Rows from block 4 of a small image classifier, named by matrix and row number. Each number is 128 + 32 x the weight over its row's rms, rounded and kept within 0 to 255. All counts start at 0. Numbers have three digits each.
Before each channel's rows are labels from the 100 images, of 14976, where the channel reaches its highest value: "responds to" is what is common among them. Only what is clearly more common there than usual is listed. The data: views of escape-time and Newton fractals. In brackets: how many of the 100.
# conv: 3x3 conv (model.blocks.4.conv.weight, 128x128x3x3, each kernel summed), inputs 0-127

responds to: tricorn (33)
conv.127:101113103089176099133119159133095149127130104127092158102097075084125138089128098107117080143140112134132126105156109174085091125103136150069130158116077093080148077101169137082112168051139115110050072100118102115133087144145124093128109162142144159185146142177101161151165062117145070161112108125141123114117107078112094054097064109143063119134089144102108108116089149144104094043137

responds to: Mandelbrot set (57)
conv.23:114149124195133122087161088141178124187159185114120100087158036126122105089139164092130154173164163151114150109097101123161116156133110129137188173114136160086118092144119078142119154130105106098151136105083097157119105176153127207099149164044090099121099174139144076101111164157122127136149071103140122121083113150104152143078143055152143045112140152110092131117106083108124108127091

responds to: sine Julia set (44); Mandelbrot set (32)
conv.61:133149113132115138120127076148130147122117102091127123101105152099168104149116111129105108131103065172129135168144120129166148117138172066147139178138126076116123121123126035155093131072189069145100114120122094136127117198162123169072114090222131106185145089102077167106137124130129111176108151126123112122044123116146120108139107143146149071110138167121136173123071123055154131224132

responds to: Julia set (55); grey (37)
conv.63:083062122156149095118078109117071129189164145132097083100130112069125145103085095114134167105099174110143079154168103194156078142129151126099102132079150093117132086119140116117103103092136124088150135133145168143134113190100011110137108117075116118108066103120134136180071190131090105135114097164090071096066126108107139080135129128130141135087123184154139116144108114144125111108081

responds to: Julia set (33); Mandelbrot set (32)
conv.81:103132081170095115108179113114125061083117106149155109085140135192150154130114191111126146131131124107114131099113121120091047122111087146169110127098127104064141111118105165193145108115102139102159159144113079132119173111066078147144126123126138075058070140074125127074131090151147103074073141104089153074121160064087104113131142085143131061104071048116130113130107134137122139107112

responds to: Mandelbrot set (41)
conv.37:128101123157107112092100098131092088144074084131153103152164136081101142072083160088126126112099128092132067051100170165135106156080181109116113108073116111135124100110133123115128060136092219091086148146109115136127113135193114098119065186174150107077116093137110088086165103174137136150118177083057084139156073127121088126112159148127124130118165144143146147115068122155102154154143

responds to: Mandelbrot set (35)
conv.80:103140126138140136127131102119098165101100145196102098127109159046089147082164137082127105103089093102096091138150073121095108121131129107128142124097153098141110140089116080126081151180127076157130135181110136112114163141134157082143103075115148125159134161122101153106065190090046139131135188125129126114167126137124191212152171170111105070098128119126108152179127130108097213110190

responds to: burning ship (34)
conv.29:072144075111130149123084146131127086052148089102138113204097061068122123100143141073132127155117152172134147082105163113094128109139121126183134154051135145142073102157112150097124109107123128109136086174127109129131151160075110079075136094143164174152130119148158146122094048189068125072081078140136098119131136091124139072176096092092161086080104110105141142128126110112139141099123

responds to: vivid (54); warm (46)
conv.49:117121135125145225097131147136134142133163092098128162127158105169093065123122128145090133140154129130105145141155117145110110174103162142103101138128038139121137125019210121121123094165134158119138104158123134038023099104119150119128156160156201120130131109098127103136127102123123118138098140131122143139127143101128159098141123119152176116113191128070017134159118103126128088145124

responds to: sine Julia set (29)
conv.4:120092130106077116147142151093137095150139137110106033122155083103093109179123154155137148144085151125145123066109079194127108097103086181124090110129140153192110113131133178135125103226044145115133148082114077116174134066109130080157097133072127144080077129104150079116150167139138099096158119065125142140139148126124120138104168132152154160133182079120135109104146138173128160084098

responds to: Mandelbrot set (43); burning ship (29)
conv.108:105111100119102128131120158077119121101120103157159135144109127143111134123143091088133160145113148102102174145088174114074141136170105117138113121116124131172088096108137138110159097148184168132121076099149083114131121140141101077135093138167145201134150140179180081169129078116066097079095055144165134077182116115087131062108186122125138144115166155128154071129087112151165189026075

responds to: grey (37); burning ship (29)
conv.0:104125145115140169208135155072080114135171120171062142143095186087164158070103115133136122091140097140109071091185119132153104139067135138167081088074101103091157086127125131151105114152073129147121089110142141116112120097123121125098160051104092111094041102104083151102089154118120100145112227128109156163091125132145132108107122101146111142119132166132167101134142091174090124181148

responds to: grey (40)
conv.112:125093127170106080095165147070099136073131081127145091113128108102178144124124146174092114151128183168151105094115147162107104109140172135117101130134143112136129151121121078123164113142127146068138151074120123123221175199115079087111065093156124179122179114081100087108130137117120092084063162166060143079123114164137141089109138138142140086058114073119168155087133118172140138123087

responds to: Newton basins of five roots (37)
conv.43:150121168181127128097085110160120085154084111138132018205128134131116141112072131090112147105131149091143101124137114121116071126138097110088064160109109092091110121104095081141130047125124125121180093185062124129141138174169102077143018091119112123122186092137104123144089088133103141124075107192148116117133118118093074105146124136093099096121126120123109150102095120142142123099153

responds to: tricorn (91)
conv.12:123096118089116102127183115091098103141095160101084128106135090111117146188078132182135146144124110111118047080158103144135117150076154143124115135146142133129122164129136179068181093059085180063077124139085087134123109136162127156045116048118136092151108108102118105149085071123098134145114156170076111168122114086137199110118156077119124074092140151121143181131145122136175127131102

responds to: Newton basins of five roots (60)
conv.13:107145144161111147186153144084073124091124118182136063196100117114135150088101083081119142132090102163138106043189110130106065140123172101128146116175176116102116110124129174147102105125169123102082130143188108138113118086150111095064103124102128122147092124150101100064174104134113137143147108164136093095089105092137107094170049129137125100101121162138134057138164103133113113165048

responds to: Julia set (29); cubic Julia set (29)
conv.104:135163094094075154125065171085146134099112088108141132114159121158124147041068162110126103146114168065065103129140102164125106140127090164154102100126147071112109153143119108097043106185098157110136136178113102145127104173105105113180115070101129139178190112092138151149110181076180127104122161167054099126147152150158115110111104098153134102166098160108125083125120134148082135117076

responds to: tricorn (43)
conv.28:135155163135155121062143118093153092070077099136105102169114149074123169192132122174145123188112052036144121108146113117141139134079155092156119127160173092095114175143095078099163113116144176107120094122183130106119087187195119138073127134131149119167098081095122195118113107131103141123166091062160154134117100154095113091144100143081103114114092137132115187126098090142110138135101

responds to: Newton basins of five roots (38); grey (37)
conv.110:130131150109135116029147096139095111211143096168143100195103169110137169148159087127156067124067113137118110192065131156126139132181139142155130092156123084159126134157159148173141181162195177129116126150151161143081115134140122146144097136137114121110124116131155125093130143130115157105129102096129186125206135089077046097081078174149148152110142140116172175149126122112177158158136

responds to: burning ship (56)
conv.69:094126111149088132066137169137108117000156124053141166169129109191144100102109138151116157136105081117103134161124142146119130147156151137156101127116108109108093062124119129107116120098115182136132148114113103131146065084142115190146141110167145128106126165065122117100173062126105058053139175088115137118194119128155100082112108184128128090126122071129140103098065120137140131107137

responds to: Newton basins of three roots (27)
conv.71:129103111101107098112121125147084125122128142100131144108134096104120146115153222070143162130109095101174147057098125151129133158096132055165130135093130162082067132148138131127142118043102173102125148151049149133114134142231139105118141122120131143094054083113148156133063195131129081137137166150063130128125151191101159126086106111084139135091115149164107100147068122138112128114152

responds to: Newton basins of three roots (43)
conv.64:156134081144138122157104145119112170076112113176134103141125134100118152103102119027135139150060207103078147141138146128099073096105123151144151169161174097182132076113115163091167079127173147133157154121121079113156128121099103132146085165085097115116197126146150131091101108068036177145105094111137097143102115114133137151132170103115152134138128117104117076145190086128080122085071

responds to: Newton basins of three roots (62); close-up (59); kind: Newton basins of five roots (37)
conv.2:102104093068132109179089031174108123129177131107133053140126130137126093074085086112121091087072145183138061139097146158119150106125184105107118104128112098216135116140103148186087078104129130130134152092094143133109173117093060165130067145160113134071143129167154110163136127148108157105156119107140111136150063146107111129092084112143124198152142130165153139110108157085118164130137

responds to: grey (44); Newton basins of three roots (32)
conv.99:158143079089077122090102130156115121182112095122106099116154091068112129005112160097131163117149089122106130146095120101105147089104168137145076093150113092135090104107111136076032127143155114101154097155177130142120104127132093087055106118157093104144211095125064161148125109105110107096138104097060132114132116088144076139110177123135112115114151115123140185119112129155072128148102

responds to: grey (43); Julia set (39)
conv.25:102165103110079148072109115172122162110126123100083123157165111155123142057089153080142134127126095198147146150091107081103143163154165111105048133087126089185133071116123182114080133127117066091149157117106095150110139109166102131129157193156115098156085137105193108073150121133175101147124094144141200110139087081143113067123082118067162137088128136130150097116091170107106143131161

responds to: grey (96)
conv.9:106213154147158123112107160145095170140119136144118151128173102121228148130111145109124123119160137156148109108180098112138106091135108112071079161117116121155121122142148145115123142144109181125102132121096131004152075148133145156129120139119169131156102179132084143153102118129156091128084165064100126121167151116148156054160124167064127096122090117191143146094110103160123034078132

responds to: sine Julia set (32)
conv.117:070109140064100095105151135123120128142072132152139081096166106111128166096056104152139100164131159161087086118149152192101074157152149122163099106071155135119096125123157164078115088117112142099135128172083114121117079124163196155108046121120093115204157083116081139102112114112112112118095162066093084141154142137089101156118173124148120095065125113112130166130139059142130148085080

responds to: Newton basins of three roots (50)
conv.125:088113165063135124130118156097190156099101091147110093112118139172177119112088074190136076083101163113130139146121068111121131100167127120118092058123132077134130089124164203153137147151162153137117162140105113150140118110124085154122124124172175107159123102097091080038200109172117111137133188139153098146131177097162117102157067179113103078153127118123108103130139134140164174090071

responds to: Newton basins of five roots (37)
conv.17:146100153044163106094125113143066052182146075182152093144101149079108164182173128127109085087112113127096138125161099131177057083157069118109083108130105125154122155124161153134161088163167167158091129114115190126147129163120125007124082146142109118128063096137134146139093113173151127157093127111133113131118147131110073110151126114107119111103172101135113138100122124183143130120088

responds to: Newton basins of five roots (64)
conv.18:110124055143152133142109105042154138117106152122166101123059105127113170167093150126143202211109062096102128102132152121125151135132130126148175112148172110114080106126120154101163128129146150152196031131161155163117124117156155125085101103130143140153149077071128217217100097122122153053135158139091145133163148122095127131143141094131167143120101119159118075115137105125139119123122

responds to: Newton basins of three roots (29)
conv.39:130120089150151117130090134214124137109180127096126071161105111115118122119141109053133188124136082140143110129115163167116069134169101113130137120107127059111139071102140063112130114117089196135182141125095087148133161157139052112125097192129151167154126101147122071153142196198095095093129131103085126135093144143126155157103135152134125064058118133136140136108146133071171099141187

responds to: quartic Julia set (32)
conv.50:108105125104085149112146165145086057118115112096107108084103085142111139145121098068125103088111119103085088132138087174115070128148112148137053080136144124121075105162181113128138083132209153136070138157117094170120095163142119091146155070071150086147138161160090101147097053166099103125132182155115083088118127088128145101091163148151165134094175118129153177144112089182098161148105

responds to: Julia set (51); Mandelbrot set (33)
conv.75:165133122199120136096140142091097129178060142130114122210109091166125102143105106119131147175099147036156183106076119132139195164169143019149111189141130124138148128138097147102132146128136158122164143090136151126115127176153106127129156101097103157160075112101126061126160159129137156131135124181161152107157127106115165131122110074142145092161132139145116143138039056098142097110132

responds to: tricorn (27)
conv.111:131142099183080127134120154092110115054127078079139077142178168168157112143106132075137149196106138111085120087101092120075118141111178084149083163160132129132189119137147110166131133122104110104087098142102114149135145187117137096129138160052182110124124124147125183170045079100099212101047117156097136094117119105106124091132102134117132118154144093108138109142095119138081171137166

responds to: Newton basins of three roots (35)
conv.90:146104157133146108167135095158156101156082108135154004141114131063128107150100150134125069177087155115130133136122140176115098092106140141099129132147112115141123151100114096159136020150177119121145079116108108095101169116082162085108020175133076157091109047123067154114160138140132133151113136068161114109141130131129120135082131111102077117136134136128150172101109154150147127161125

responds to: Newton basins of five roots (63)
conv.96:059079098080102108081114053160041091161104077097115102137112151129124100067100118088128129089117119107101091093140210161096117120175068117148082097154131159124139120111123117076131143143132161105139121121192189128121078107190088166171141132158135108132082082125166081143058088113096122110095123158078140139140116102118101117123088113151131122129125175128137130151134077164087142093143

responds to: Mandelbrot set (38)
conv.24:176129112129056116123088153161121139061049125072170151137133080096157123084180114159131143144126113080134123130110119083078130134107159183117166137122173133179095133119126128118099108129094137041136179110126091123134140179115093139122155101152108081154185143075166128087112101103110088049135097135141094158152092104126125131072096070082159158144102132140172144128116164123118137205085

responds to: grey (100)
conv.6:118175095147153160094133124130102136157115114072158161146095116109158120133119127152177113140139127147122105101153114177110073001087156147089130175161087126133124133028130120120114129138135225119140153153139136092019113151116122100117142125175137119145098129098124131156128090127091094146071170125119120098101144123152166059098110134141186110131073109151205116156142129145126099115119

responds to: burning ship (58)
conv.65:050108077048098122137103134152135166107120093103133128141089133099109140136106206123143115152153092107095169144083154125182164150165116145129194119134141150168147094147130124146107100184104149131101150144102175111143136161138122153194114144170135146140147097178151172094092121118096096179157172145097176108166153132090045144166151197112145169159120204137118098132097176151143174121080